config.yaml
model: "autoregressive pixel model"
dataset: "small renderings of single solids in any pose"
train_examples: 197500
image_size: 20
horizontal_flip: false
levels_per_channel: 8
vocab_size: 513
arch: "transformer_decoder"
width: 128
layers: 6
norm: "rmsnorm"
norm_position: "pre"
activation: "swiglu"
mlp_ratio: 4
head_dim: 32
fused_qkv: false
bias: "all"
qk_norm: true
layer_scale_init: 0.01
parallel_block: false
inner_norm: false
drop_path: 0.1
positions: "learned"
tie_embeddings: false
init: "trunc_normal_002"
residual_init: "none"
optimizer: "adamw"
lr: 0.0029
beta1: 0.95
beta2: 0.99
eps: 1e-08
grad_clip: 0.5
cautious_weight_decay: true
steps: 10500
batch_size: 192
epochs: 10.2
lr_schedule: "cosine"
final_lr_fraction: 0
warmup_steps: 1050
weight_decay: 0.3
Rows from block 3 of a small autoregressive pixel model, named by matrix and row number. Rows with one number belong to one neuron. Each number is 500 + 40 x the weight over its row's rms, rounded and kept within 0 to 999. All counts start at 0. Numbers have three digits each.
After each neuron's rows are labels from the 100 images, of 14976, where the neuron reaches its largest size: "strongest on" is what is common among them. Only what is clearly more common there than usual is listed. The data: small renderings of single solids in any pose. In brackets: how many of the 100.
# gate: MLP gate (model.blocks.3.mlp.gate.weight, 512x128), inputs 0-127
# fc1: MLP up (model.blocks.3.mlp.fc1.weight, 512x128), inputs 0-127
# fc2: MLP down (model.blocks.3.mlp.fc2.weight, 128x512, transposed), outputs 0-127

gate.151:484537569446485513468479504447516588473490521429525539521422504502500549423536465494491468463540520579449489495624447512544491503564587507506487526517482569499510493524465571486491502523471533492461490480507491472531451473537363526531509504505510509442463532453493514455469462484510511491552524439497566490525491505526541500466479554466536467577462434472540423572541462529498478533489
fc1.151:462507468543482475559501514502573453568474506489468608516527501545456514548525514483544503506464519485425466496386534478494503473469441473469535494458443499583490537424508406520539450492510415513519442526455493470483571455517520512504458485501500456584500474443519509520527518482481540528409507497469466504534416510512462524466468525540575520446514560511448530518486554496504539574508
fc2.151:480496496546550493521524530485615494478423500406509499515534507519443451513478543533550496540503551493497516532434559460447460490505528443411486543447523500509475568473546490447489504559516413432538450557480530522458571545569461512561539508525492452526479478531523482508480503505422503489522514437465437528517444486555502542506492522476496455476496505504431501468437581507481590533497
strongest on: blue (29); teal (27)

gate.52:459517543532440462482546497557460537481544570449500479535440549501499449498517543471557467525476507514482479489493489491405407483497543526426539504520487495523490494624595430549509454483548497488488547477564487573468503421526515549517502461501449542480523491492467520478485454477478499473481560514508504529538567462475579494549514524539551486493546453471529503487553486565563463427441
fc1.52:557482550490512495543533567538485462498529601433504515514451524509474507439507554483469486531505454563423496467545480442505541564510561512461453507498460496440467548472515453537483446486452489492449477462491455544397449498469566552534526599478498490500497491478549545486472553475542540414521569502479457485474531522510538552505472460544500524515578512456473561573513465562481540505471
fc2.52:447499557412534458531456513530487541494518483507424495491516558497452546458529509414505560476464471512554477470505544423418517516533501521458536484494503462462471458576478489511500533462496557478521448498535459477409477511522617422516552473494522474465511512473437457475450490458509466530463426553478499525505498445488590507520598547469518463508555495524484553483532433549492519481502
strongest on: white (35)

gate.11:523528546538507504500585444469501470577476482498448552547481492494434501493528599503517511430432493562517506423489485520509456614495521474545545591505524478502527493483485493532472499482576491534421507544416506504505503553500494504513483483529523493518581491519449492458458562518542462440624484527482569511535457549550533482504500438494549505481560484541528535534526467519470453509474
fc1.11:534490504470551525489499434539492575504481464471534500480503536493554498484532464458519482493525475461529481558431550447493497567434490499485505515509492501515483542522451534437544530547521414396588443393518520498504499489471401489491581501488469506508544514439587532531520463580525520487550486443479516543505459493573519556492544533524471484503499504605438469472524480467504442512521
fc2.11:491478525484438515477555440541472475576441518576500526544432471515491479515548598551504512543496490530544500415471497548524463523461560501544524532513530516508524531480459492514514496460620543488519437529436547555475514486486539527496466509521514507484532491491452495487440542535544580455583439553467518485550469516538500451554529499515510440532557483468421528495480468579487425454492
strongest on: red (32); cube frame (29)

gate.127:509442505558539510534539522566535470514530522502521462487535519481491478476572474514464457433492611474492509437577519473470531501478474497504465509522469544558496502510451487513502533567534487518488522503498572452555444412450445440497378487520539532556475550489532524499534470530539488535492479469451542468531569501461547467466443573505517476528515520483446388536508556498519429458467
fc1.127:543491523527411518502484464512526523480493355510494546493554558527536481469474483450441510565514537510564514599511423499462532522547568465486497507488468536583501456489487523579472518501526533509487463503525497504478407460527455464491505506520509522506451552508519505435558546510510501503419550572504510486503510492498484610492573475513514501444512555546534532522517504490470431531420
fc2.127:502497530483471440481465516492510476514454469455492498517514423522468466536547477519477542552479353483489525442452548510490489469547530389477543515515511534498459488492472455575434421526472502474577535470449538469539506514518474493525533473464510344505467471460494432452494487504446512578483516457485523532440439531484517487500510488478426499497496508487464452472485535447499490451554
strongest on: yellow (41)

gate.374:514511457566493467529444530481398538490535513536545500565435484423473493477489528474504516454505464521583561484544497437436550458536448528398512505492515473476503503448481601499520494465512480532523513467561548525551472463443462519489476593484477443517484478459514589513527421567493490518514498436468474451511563467461515502476521532504508462412446526498490513461550509441472471484480
fc1.374:520453493495574558458511558481521514511393479483463472472505486505433520483494619499490495511461569513576481579554560522486506480532534475450540569471456531494543483456476458423536536489538495439490486567470518501464496509506504508513515506505506513512471511473473422536476512479494479496571479531501475421495507594523480483519423497510483596543412460573502454511448496515544495575540
fc2.374:536513486538519549515568428477388550490471489500468512541424527489488562516519538564498534525542497522535528506507527525536507449508431540396489501478436463476518492420447436516521462463533468465523430544447503471451507460455502528553458524528504513497466495484509496426549399560506479522504445484427526472544495473487531496488586502469520474406501489457520461539511537463572496472541
strongest on: black (36)

gate.452:513557504477574515449542514478496483504515523507474521547478602482480485484497487457519533514393494443491521486510505500468493514480549529554512569476582449536527473429510471452547561483508513445542471429446496447515431488461467482468527502442477440444485583562517475514513506468511617565483433452482409532524510491537491476587477509485514456558537566481481478509505495505536533553475
fc1.452:500477523470504541470499504506378447477501457482477491492496517567553455483517521548571483515524491598474495500471449473551510485472467475457535554566564521500518475488463518511499464557498587547522553508502506584522548513475484513478501470472409507538386484523475541592483547544478509498481493568442552529491511568543521497521483492422469505415460505501434507516483524521399510505503
fc2.452:517482555501548505531495569461588503467468581467528559541532596474457498491515494449514547460440503439504491457523490529496536561469537517589535544425532480490523462479495476439481552486507527487494459444484525438500471506454482458503596477504522437468482514504551471449538464479534568543499488504595438511519514447509464521529466493468527445541545508463567425509508483492590506502434
strongest on: white (25)

gate.65:590559478508476471527505538483516549510368507486470502455482482450506486561549434474469573470476531453581554504510522490560487405498522503478546524477494495497527468503504488537471531598485524561504489531447540548503487527470526497519461376533415534531575461491448479503483450552456486500529464473487468499510487534533513488489517544491527444475547442537530516447465448439532471474449
fc1.65:515517514477506476412461500518523511582536481514414528516482493479531516475550518502448580485502459506437597498538520493448454470504546557494561537521505502435522510480386486512523467553536501509538478464487400472545490431490481499522567446501512497531510486537552562507519493493523507382508479505526573503510434490518567446504432458484512436471560537497485473497495468419525463553513
fc2.65:445479498512596497473551448484542484427545465486494451518479494567511494535447559543483561540521513448430460490471532455483520554542452426574491495535500435471503570440463453483463480511483507418494512489500450489491484464508489539582515481461462528464539471511590529533530509496502491478469478501445579503480517488575568475486532459488429505510556488456495467545522605573537475519527
strongest on: orange (35)

gate.347:498511472463524470527519476541463493467428536431540516534506537489508435557491549521470500493505480524535500536488551531525469510500525515406504487491515535480475544562544415504474510493509465419554542492505472544515558525483516469492508561518422473555473452487410587537521464479494507549433482450572582462517486474539453485513467539476495392462559490564492516493502473586521517411564
fc1.347:429453568484555477505408445459528541545505526453453526515544491492437480488476486493531542510469498425471510553564558526536510497538493528507618543489491450536579509497486503471448462516510479486527541565586518426520467612543524542527519481490562512497460405521508525443501488524471522475469489523461586544494431476507519459519540519477550584531484501516510534475493493496499554494529
fc2.347:540507478431460554550510510539420548567465514524435538469533504525542472506529483550543571494491580531493527517466473492494525496471557481486469490507433583554509519535541521558464530546518514481483493481440411539479503438489500473475527590493423483495472528439415480562424551512449516520506501513538558500516490562552459504525458493510416428531508541454535467477523460571498485490452
strongest on: white (32)

gate.174:490518525569434492431489489445548578510474466554460542515482487508441496448528487487508495534499498541536458503535455591547530440511557498505480587460545517509649564506484512527471503531470576468495400438494471534489543518447560476486534514510487501520515513549505515496493464470427529519514477428468549511441446517467537462503494520488496501444484554503526551486517446447573529557509
fc1.174:545513459499572576507455441521455556497437499497501460485651514472538495525558512492496532496484421487475516524491509525501516460552514461468489484563483511546497469562494546415528567461516435422535497482532492499530500520494538545487562478503486493579457531496527481501457451501515502574523504479418510433448425537467514482490476547498461605457495514475536499551480544516560481550482
fc2.174:518582482531466494522483522461553457492569434460564538441453561595467446482440463555553504527480491535495524511561450476476477465491468535488523499468500454471522551430492491483516461482501508573524466461476523377493506507487505466500520483469475524425518470516475579546538532449582501525502548483538519539537544444517493523513599528451458463524502565503546522506572540517477566535488
strongest on: orange (25)

gate.401:519525457433504509544457555475533499556532503530526467477484536471474481487493544522581537469479535479502508447550497515535456569479497511453373558457480462503481544544498499443484476504541567525435524470439515462528457471531444484537510486571507534419453479550524453506504499474426551409525535499472522445479527522510495530483503468572441466624475485491496505512478491454536486512397
fc1.401:503505478543469478506517449490478569509511450491561515544456437449600411483416514513440533480515498485464620513492567511495495469495482546519492493533508530468557495467453469519528483498607442474582517460490493470508516466492546482538556560589444472527516491513467556561505444499472523512570509426485433416480520513540521542475503533514477481448537481524529505494458437495514507541535
fc2.401:522493562445484506535512573503552476579500512470499558492459472471369479501531497467527508528475504507442527457497501557450450533573554498476490534459466453569498523465498471516481535504461570524521446453515569519504570471504457547469521423487533492503426448550494426515498525502494509400483510512488532430524507519501450516526526540556505517588499520439573519553468566493555492537472
strongest on: red (37)

gate.369:488507555573595535462551540481460490540428490572494450427472514483442558555514511473475486447446474549471585521491511545456514520493483552532521431538511454493508444468510433481442524528529511505486528562510513437556513491562524526530461434501446444473462498507519470485471446494451496464430516520542524543466443527510476511500509488495448441425512462518497506551521399429564491547488
fc1.369:449549493564519503451475523489509491475491542485502442549422508512482497526526488579528452490489453533449463469592550478509464530431486548549583477502453485514482510460512489562493554433502399470444467472464470595436447556464540503484466442523488582436552528524493534434485477537497518514459531493571494486468486584517505432492523442544555480493530509480499488497517541496562501533542
fc2.369:507386480502569472464547416514480519462525483486553525459544522486492513559541463463513526563525527454491456517450502470439515485517541448594487484471545454544548517599546469515533470518490503466524507518523519474500513405474478462507500480448503485541477526459509427439523547557518491439533493466459496427460497481500576425533484500470488560523552486462466451428488427438538478452511
strongest on: red (37)

gate.474:497555558556485474493578517574489525447479542477548534488426520514459496450540556503535479496476536540501506547479517520522497520526440527516509542518510511492521523477554558498468484435554440537472487483443505471446495497473517586537601542505547438434556508466535527453494529488541574508538562493460383481443479463539581499560458554490541508498531483469488573525474554499518556544478
fc1.474:423465550449547505527490506507503452497572479485484529479509530530525516468524536583481479501462466464519487552537463495541485532445637522549546471550460432490548486499457479473501537439505474469470486492516452450474465493503442444479535555489599557527567511471524471434482525513542493610479535509519523472498449445545515509506513525444514440476500428480495463497549465602529547482530
fc2.474:389479505428507556478536514485569561416578389451450519459538487489501512491456504535491507589477493479505500525564466463524478532482523538444488509494507478457528467514465515479479528505458495464422501481499520495535474499582490414569499535576540484509488518493480533509477513515492488576538487521556512537513455462622500547498570476518484505509480502543469426447488434529550476532487
strongest on: metallic (79); egg (27); sphere (25)

gate.230:544541467522546496519505500489504453517505416509562489527550475501526406493566495490406525498449485442430523533554439460483462486563566528482452528557567490436466507503513567486525489524493503515532493509513520482618525483488491465543564514514543489533516494539545513538540573509550568531530533571479561523439476495465511537603428560551498505512509529513525543533507506463554484475458
fc1.230:512474487420475453488473493503495497478463417447598578508460504413525436488492507473465523445397567505496495490451482528483575497505466437402470481500407490517483537507483514456500578552486451500529516518490513482472437524474488427502475520514484492488468469409508493438523529554475515464478506491420572577552513497521494502440572509503507486509444565487487528466552516498498505511458
fc2.230:498502477525573470483478465470456399567539476500561500490583492495507492485499497490453504496528496473495490488551501455452521577488545557509509476593555412507523492607504504503465478497520500522491520607484516494495461489441502451472471461459583532452529523420475521508511496459512604559507481530499542609505423471520495504539435490485502537504513480558480484585481501467439497484508
strongest on: yellow (33)

gate.338:518486498467528455486487514508469531501509542565500559462523466466560592463569504535516536561459520516501444472500620522493462516478490562529545614533521513454500533505475529470426563529547533564483496503491551503437574518474455495530538585508485545472460435513453477561472482509468439475424527511478510583529504527494548539496581474531479518495507457476508476498440531415487499481489
fc1.338:518442487511497534508455451560463513548485573492470494459488453470560538444522497477554510538488574485517491465463470523601551509471437484492541531423511524452501545516444480475520499518486490494548496495445520572488464599450424486497549564498508502528449428524478531554478580544487473412485535537469492490460484532589456467533510455513527506400486499541474455488480469465420490523532
fc2.338:464539506520554436585464442525548537466461569451467492510492450466486533394528495566451499553520490498494509562495473519537503489528491517501454503490500527483493464550412483575473551503449508470443506488491508436459527484460530482547596550514563556464433454516510502488438550534489417505491432484474501521505499481513498492500510431496524524562478490459444377523517566498457462480534
strongest on: plain (94); blue (48)

gate.72:514547488571583466549474489497537500530498490564477516528568480431492465547562515506555494453445521517495659500526477534556476529533528579493509520524541465502477537497501523445487516462564462545493461460502525517489480491544496458433491484515466541401474483471408471536461500498472478537552489542558495540461502503436506568471495579592467460514494519535512499510443447497477534477536
fc1.72:534551503483492462551488500457535452554524508515468502526530489496530451540530508557561464460458536466487554478486466519451438531498406537521560463523515458473488539518532475485456490460494488461503485482476477556490492524523498479480571512503524654499509499500406438470496484509515467534423510607526435521451443512509480498515448560588542453472528494532522463463523525476468547420583
fc2.72:510514487474401512541559491503465470431471486435460483511493490480446542531491485524528455572499532441430476471375433506511480495495532460462519521504459477455530509467474414534485512515462491441534554489486501545507484514560481589509600521512502513483496522535559543436486519496553496474479545570510474511496524502496514531518443538577559513466519550437507435425516561493596485481511
strongest on: yellow (99)

gate.467:436515497501575531480426520511472456396494546541503447461519472497509512470464553437492485466501519433499500528491501454496502514505495523509470542583492462517509482490476549515511496466493474615590411506432562510556516492520505532508609541466536494527501499494502521444453528492530515520491528506550515463487464491545530597529533494489537430560456437595529503449514560559475559504498
fc1.467:599434450569495506519533459508476514471535462529461477489491466524550499494497484552511507538514609517519516486510536526396518506450448492521592430495502488466568424505462443473551456496530459588490521497515524488482477549539511505495492433514486525509482536470503503502492538495507506480533488545464487548509457522522481387496546505486523401614571462505443533572555523485530506505515
fc2.467:478441520541494529462480537505520512418513532510506420528578479444364479442459510475489523505445508480557494517488496524514486460546507505511446529457488476527362491550526444540543537517504481572525411543489541520513503436482579523502555545522575432522534465514459469438478438458494505518453487506543488499498457437528558495441493544508551530474503488506540513506545508511543458494520
strongest on: metallic (87); sphere (36)

gate.154:465529436518520434507485545466423540492581537471525509533537487424516513483526558460479478409480472509588578414592526501528489549481491491469482508473482462475506473564538433483549454541465408451453499497456485548510488501529554554482525523484487444540516545485468510543549509483499441556476480552543465536517530514396548457464512560477526563543501477544521538490513542469522505503489
fc1.154:490571486633484475516523490555503539450498491545494496498542491511466484469525502486494461521521458439536528494514492588477534561461416527450598468510459513460526545518447591566505462535519455468490486431480489482529506499477488481539492453497522493557494514423458534527464497489522534508565468480484532508482515553406520536500580489487500556434459435561419507496453436527487509565511
fc2.154:468529452506554491505503568459435527539620543471475504439452522516511504469504501480457533406489526486500526437506478488512468526489515486437533501496475445526495460475591432386482507559463464513476529466492523412477490501486447504509505476463488510486500472489449533563562494493412510550443509540579537526508480480586527441493532490508432530485490421459567501536471539464531443487510
strongest on: black (26)

gate.375:522505532534516474524537495446530420517498494492515491527391525526480515358549528445581494477492494494508527419500480468529517537509469489560601501485488538530497528493490504549500540527468457579410505510426493516539455504482448547521512449481511513490480517467502500509481625530503519465523512465401466447486481522503458476510448524489554557533528467456549445585518520485456493481496
fc1.375:647479523588405483487506420563431452478497493494498532510541463492597482499517495484520490483476518572508517506476502508497500497454469520499508465556524489510508428491460483531487421443616526499499541455514565500494529517530469453544555468533389501519473440508516541507505483516523487512505457506569424520497442478481542472520517537470535585466521501508430494531499533473462506520522
fc2.375:468511467509489447505507485442519447496499473493486521500443502506501499439516561468519538492504432522525515429496520486496470515502431466525533508487523502497464528529487532528506499493431520626471517467343428499593483442474496546523479496487472511466483512514536443479539664589473523449518519528417466501488515528483468461503442509518545549470525499434513492555500521509473516455497
strongest on: orange (33)

gate.461:448517533516480491481505536525591539506600442545528486535483516536492445512500418513458531512482476464471488530453415524521525535511499465497455540448525514536498549475499565484450511500443555464458483518566539474457486458545516421533576552548521513483602523539517512440538421481568497518508528510514472474463535524460525477539545461542509494597497499417559537464495431520501531558502
fc1.461:531597468474544490498528555443432479430460547436535534422471539530470438479503524508559514492524491510557538570524522478583528579519553523469596503498499482503555496455487510522464541558561454565466536486567435415495511516455459444547509473520500476531455504466508477466493518487494516490481501569527494478439466523525530521559465528506489473446489474459578451584518516512501524528453
fc2.461:423523528503420494500510508560626517540588437503476505541489490499499509516547461473492514525499521464480511496436418581415544518515557483493489501422532510521483480477526508502468487473436560495431500517555583539465452542518553482483564506537551482443547486508497588496486411535548500490438507482475482471519547466480524500510613486494511494558541490462521512471527449547485478511494
strongest on: blue (26)

gate.51:387520436464550552497535541535527503501533498498523475503531565501459450461456462453498627508540479449451503506515505462515496498563475503478557535465524483496595522440457558503541494536486471527515541496456517487560520459450532504530479541538529533490525515479493494507535462566422533543443585477528422460515550471516548430502475494481468467506528485607537479491517573469538492445518
fc1.51:535512470578549480478497582482510479515516582500484443495526489492509552515509516471499479463501523494536492483442472478434552570406486464533492482573468487547470482396419533482453507465492468379469512528479540506486451471449509485487466664519532499477545473479429513515488527515490501521496520521468518442491537539496426576519474494542496451462480461477533451520438504484498515489537
fc2.51:475469525437502524505529380504528491459505450495446506510416513512534465496543502464536504550507388488504489542549469506448510487548469412492444449429528508430384529486476537535496529447514485550425497475493551465471493491544549502544488514457503504480512461482578494469540461548552466504473514483511530532490491499452604420496514477541472393505469500560500489484502492450466513498507
strongest on: white (26)

gate.492:463461507552444493479538545527450494526494481513512490459529497475413544489477523472526525432510527501441491474499489524434479538481432496441452520595490485536469433478443542525491544462497482445470508533512518503500496462435473491494462438482498506477490548505402516597461485498493494490479546491545514495491579619500539465492486462489529544531551512355470449544403507447490524506493
fc1.492:468499572446505512491444509501557471455504486509479469460511500485455540502519497551483455481489474491507496489499524513522440537530535497504503509537474492476416465468384537429520502548475473418516483488580648454495503450543480520484548475490601497501544547508437501514561479498473519512474449474556509478508520509519485572475487462510389437528446529500472470526478443526513532608475
fc2.492:490408489477543452490562473559488572519420569551524491530444457423522478556510503467455471448452521481458527426497463536504539538530526479516444472584493510518489429533520500503557601520540462487530465524482431517530518535535538586490492456492505485567488517446495501523427486505438511500501490435493531504488515457482493419460486533546531503529501538552524465535534503455562414461465
strongest on: black (29)

gate.455:534508436526505473477549547571472501437481492533565476561471514527473385520524524483549516507450535542479463462476426462458485497473548523556553537517512522466489458497551482464488566474545465444446418456469510536503485499505488488528432498495462477528542501480541397480472440490492491456520569519481463497464550444482506455535488534457578575515526466511550523459550425508557526512590
fc1.455:503396521522530511540560457524521451487464523531510493457555512514472505555520444493495486485501486541491503453509545442524511456517494521506481548534522494470553524568514448532523426530517576553475542548587499445428542489524462489510545426499530533531434503469561487583463534553406499502469523518461491418512509496486489485495493519573531501508548506514623538479504455442523524413447
fc2.455:497501465524570549491587497531522510497551557452548469498523512422537518513468488465499547510439509472453502433464519529514616509530430513484501509525480592476521481590530460446540495505475493483528514571558527511481445452443443479521486580557443432512473461473447509577488478527541514528476486549466460486438575480469466518521493499544533501513500476479526385513480473538508519450471
strongest on: white (70)

gate.37:448531498561520543488458482515506573456516552550520393481567453487457386568566512480511522480490464486425501514509566504498496465489498492506538497459493547481479447445503529526460513523499472481520488462431497523621501494512436483459505521503490494529499575519515556533487478520466493504463530499509433455497589528519555415515541522582478518506531492539566493409432512521510543473458
fc1.37:569504497498468446531481586501492503526512489588482488497493472491417449494581502539466539489507440513457508517562481507496460482418499464527573551495516521507539542418492515509463500484535530426515550450474460472524480548497441464505503500512569514538532595529479518584444535563492514486493518510504456490518466460493509413488461499576514440477421477490596497511468489582485556462555
fc2.37:405522476428530511521464474489462560508510468438515561557448485545516551500519533541484512526550526512593443489412555516490481508520535489441507457473515555466488422527562439411541550487489471564546482521456460428540502454522557580468473429492529457435503454519523518461494461524486537471571469527466546529496555526516562482529514499493551513516569517497517569514504542470517473496511
strongest on: metallic (63)

gate.432:504507487478462479489472509498520462544549525449442505520542446413532554494457486494521467513510555527521533506587492423594535509563485504501529446443514455436515511569549480550508440518567525557528517539501463568483564486490562495477433509489477515595453496525539564518470524576481472598501491471497459498530529506460530464528540508558552538425532506504561499554468490437475471504537
fc1.432:499528502441453553492501493392476558436500462463463497532508530484577523477489418483543497512532451453502482559497486478397469464429580482501506509491512492541594499544510403529463506516486549456461495596459435560534548496480497510470548521520474511501489454497536520466496502502534505511515478434465602509483491563525440442438554516487464460485491503436558536478504472524501552492534
fc2.432:493528484500578487589499443530554458551510552498536496466530502482458535483515517470513547496486494499538518526513498505659529480583519533478559505458475465446551524472511428472524451501507492484452483521525605503450484561446549478496435496521560502514513544454512518486537428513545480553435555508530475500571495473507539530481467481474537502485573497549439496526453527401546486498452
strongest on: yellow (25)

gate.31:497500492593507484496467543552590568502497591512503531538407520477476524532524555512467533483519489516474462464488471535481466439585486518519514519523526432474452518540516584532520556513568518513506461518529636518463496526534502562554493545501453454531492443495462431584498492517506521510531543514483494497545500471500512500524472559502466415482427449516501492439442444467548505480545
fc1.31:530546501484504479401445521559500477518491495550455547497499438488538469516520482439488574446474494511444497462528557536500475558472478473524506412512526515480479494516525497430434485550521557426559444553479555564446523488559489483515464469499515515551431570370483482446468493487505477532522518445470489436494465487483502549439420506452507488508444526577519510494471547509467505553543
fc2.31:476534464447496522460548455489459492538503465559514540486503539467478551485447459496519530398495469468460496492510522435530507536496543451465510428513509542574495511536453557464537531500499481538476537510459431493527445548445516469571506423475581505504549541515494573467562543535499499526492457545473568541564472466475470433493516507479530498509621407482580479511554498481525469538546
strongest on: white (42)

gate.170:534489563451507509486561440508440507523512490440505536501558486479477481459549543502523488482467439514483484513513511484423434534500477470505467544518509532487436427477460510455462524513495413423526486552456487480465420479546436523502601494498587472471539483511459490576466552536590503537422509498550490482475448550534526506490490504527483513437530505484578465525468448601462525459454
fc1.170:516441498528504489483513468496547427542513452495479490405475508485544519480469440504494509474528538438355510549501545507499474484548465477459495481481493499472445423483480469462538482497476471465506563512536511393481446472534446491494455443512619500483484501498447462615484479503545529520472504521472491513489538507475563455501489534519486507526480517427527474511389540423476478502443
fc2.170:488544453502496452521454554482574482398418560501452493513580524463450528511437476474481495489476583515553510465527467439527488507538523480539513514522451442504507497582546453518510533516510508612499404529512444538502516529507590482458502495508433458541528494491560506405461448450504533498511482500529485475550567480489512496453521521545541532515553489463544491546529519507551443532468
strongest on: metallic (61)

gate.475:529460560466522495468517537530440472529532507507469511539473444505536482510490539554499490437566465520533505502493512513493478532576533452520498455524509495524514510539421525505485519485513480503513549509508509522528507525502460477563513466692469493490479519457529471601503532468463575512500571459491540483361508552477507536487482531569495472435482391513512473499494551529452519467486
fc1.475:527484432570524576441483470395493530501478539502445478510477479429507535534510459500489552548503487456521445504500500441527540508526518472502505501485627494454520452443490459444508506529510481420541466468410514506520553544461484541423503468433523470503475482581507488471503521547550590571482424441481475520456460502514445477554532515478488542483556505507486466541487499486571472483460
fc2.475:428531499518462530444472487489461485433521502499497468338531495493523512487480549518511530488454515580481494511430518547488579444537453497436471528553525458519506537496483529483521553484483497498527490520564472467475517493475560550505461543552502527517533504467439513479458482539444446451504509412517566521538550594561491474417490497505517506488497470514507549434549460537529466581563
strongest on: plain (92); pink (39); yellow (36)

gate.75:548475522483529503491484493545444557482475515487506506515481485457515515487474439511555492466436471511531512430528545486609560484551470530516475545525507482597565496542485498539522497480570461493561539519459554569477483488440490494540556522587425466510519534474502490519430509536495534466545470440464490473474485594447481504495541549499486438483562417546556479508412456529521511418510
fc1.75:502532477557452524522456517441499575458449524468448542536504571454519527495497521544509572515412534442497516513489504509484505478521434479433450527452483471493553502459537409436539524445451575473453494508537473515514529479440505509495551455603560467563434498496445499539495482503512579461497487405516487475468450486504540527442545547488499505545473448520542487552524523444555506491451
fc2.75:424514578525557485506501535425474490503507477456526495438541532449492569500505497495490525503449510537427483550477525543535516482513523478474490492441514488484556455505593508442503554492426576489511465505533494518484537526506489549477561455500630466563491537538498470547494500514523506548454495437447488493438519452605555484455530510572474481461436559488523464525561569522543504537512
strongest on: black (48)

gate.268:541615516564486437553444524503451484568530534494408518498477506475491505497520489519489517413558509547517490513488519504573521540533458540462521469560426518468537540554496522566535469552550436543535511502480528451437491564473502474550494529542487518521519463439496550476406507568500464499523456515514554468514439516393550474475500482507562509446528473487538520450461471515481498489436
fc1.268:499527505490471491528461395483476546530496566533443476492426523423471556494467486510496490386537561519487507498497538470411510529543495504460508475523490497476495602439486425528540504538490512548495534463551518471474421513469497479492452494588505456525492509451499548487465478525401523463533484405481543452495464509444462452521524506545539498469551485527539507492453421427487516460471
fc2.268:482510563485508515565484608446579440510578509447439528520454494468514504466466529526479516481543531446458501551486465501494498543480580449551511441474529530508498486441444465451507541532497498448470517475410516555539421503499441421535597509520518502458495460500519486532574447497556505536472476531479530418582473493528512489522533527470467567505478510522450433540510530490536510468528
strongest on: plain (96); blue (49)

gate.166:521497536575476466474518504562501529470505532514531529530582475433433520557541508541450581445432489532553550409514502489453489486559507540559524520497506466465487529494437525529554493528530524513599496534538553497487464483574539496487537385561448440485463521473461495527482523560471483483494549481485531529530485450417490492478543562531490487468562479537462506506522564524470443448523
fc1.166:520504500483484540525464507519513522425470495528546549483550503466485516515532484603488580555425526451451597528525491442472445525476553462454515541463474523573446550530402568531534531454489551496468494473520495535517480595436471516525544528518523484484511533501459482520517512531571454498556559478500447492527521508598523468495431525529520527520496531501456510491540472423526460530578
fc2.166:507491477532473498539478493495470503474533523568436504515471523552493533560575568515470529604499439473478475487484518499442459512422533540495581513537495394408456522501467552513487512491491505504546481504513508499487552551536453595536488533468509561449509537488485562483469525549470547438487581488464519485481513426505461480508565477498487556499489523468489445417568595498496478475452
strongest on: black (32)

gate.228:524511476503521475523509480504503480498492487485605483514456532497504467478561480465523512516582499463454502478552477439465500414422500530478505522555578494462490476565541497511474445586502498544482521453441488573547489517492482476563454512522541537477553466628488507516482486492504503455550555576525514536424489510531559522642513499488503512516512437469449510529484496505489401500517
fc1.228:481553549414481449516511553521507528502507434543581501431418519460530433466517500509542481437480465522583529522532571538552430518559537515512523503435503540504491536490421535443463532524521523524553459521544484496411496467450544507525525511544533507490516544541499476507513533532491377486501514515534468560492525485502519430540469554551478448416514457436556533465486466495489495501492
fc2.228:481516486480564479502530475473458507513534500505390478507472399475483449512532438511542541493449501499586497458428501481495457511510489464488479476530460497528502493424570488444442516513444541582537478475462502525490502545484526590511475491493412490499472482537467523485519447518500463462519491495564511396520494536503571481521580514520491584570548509526576520460587490501475432473540
strongest on: orange (38)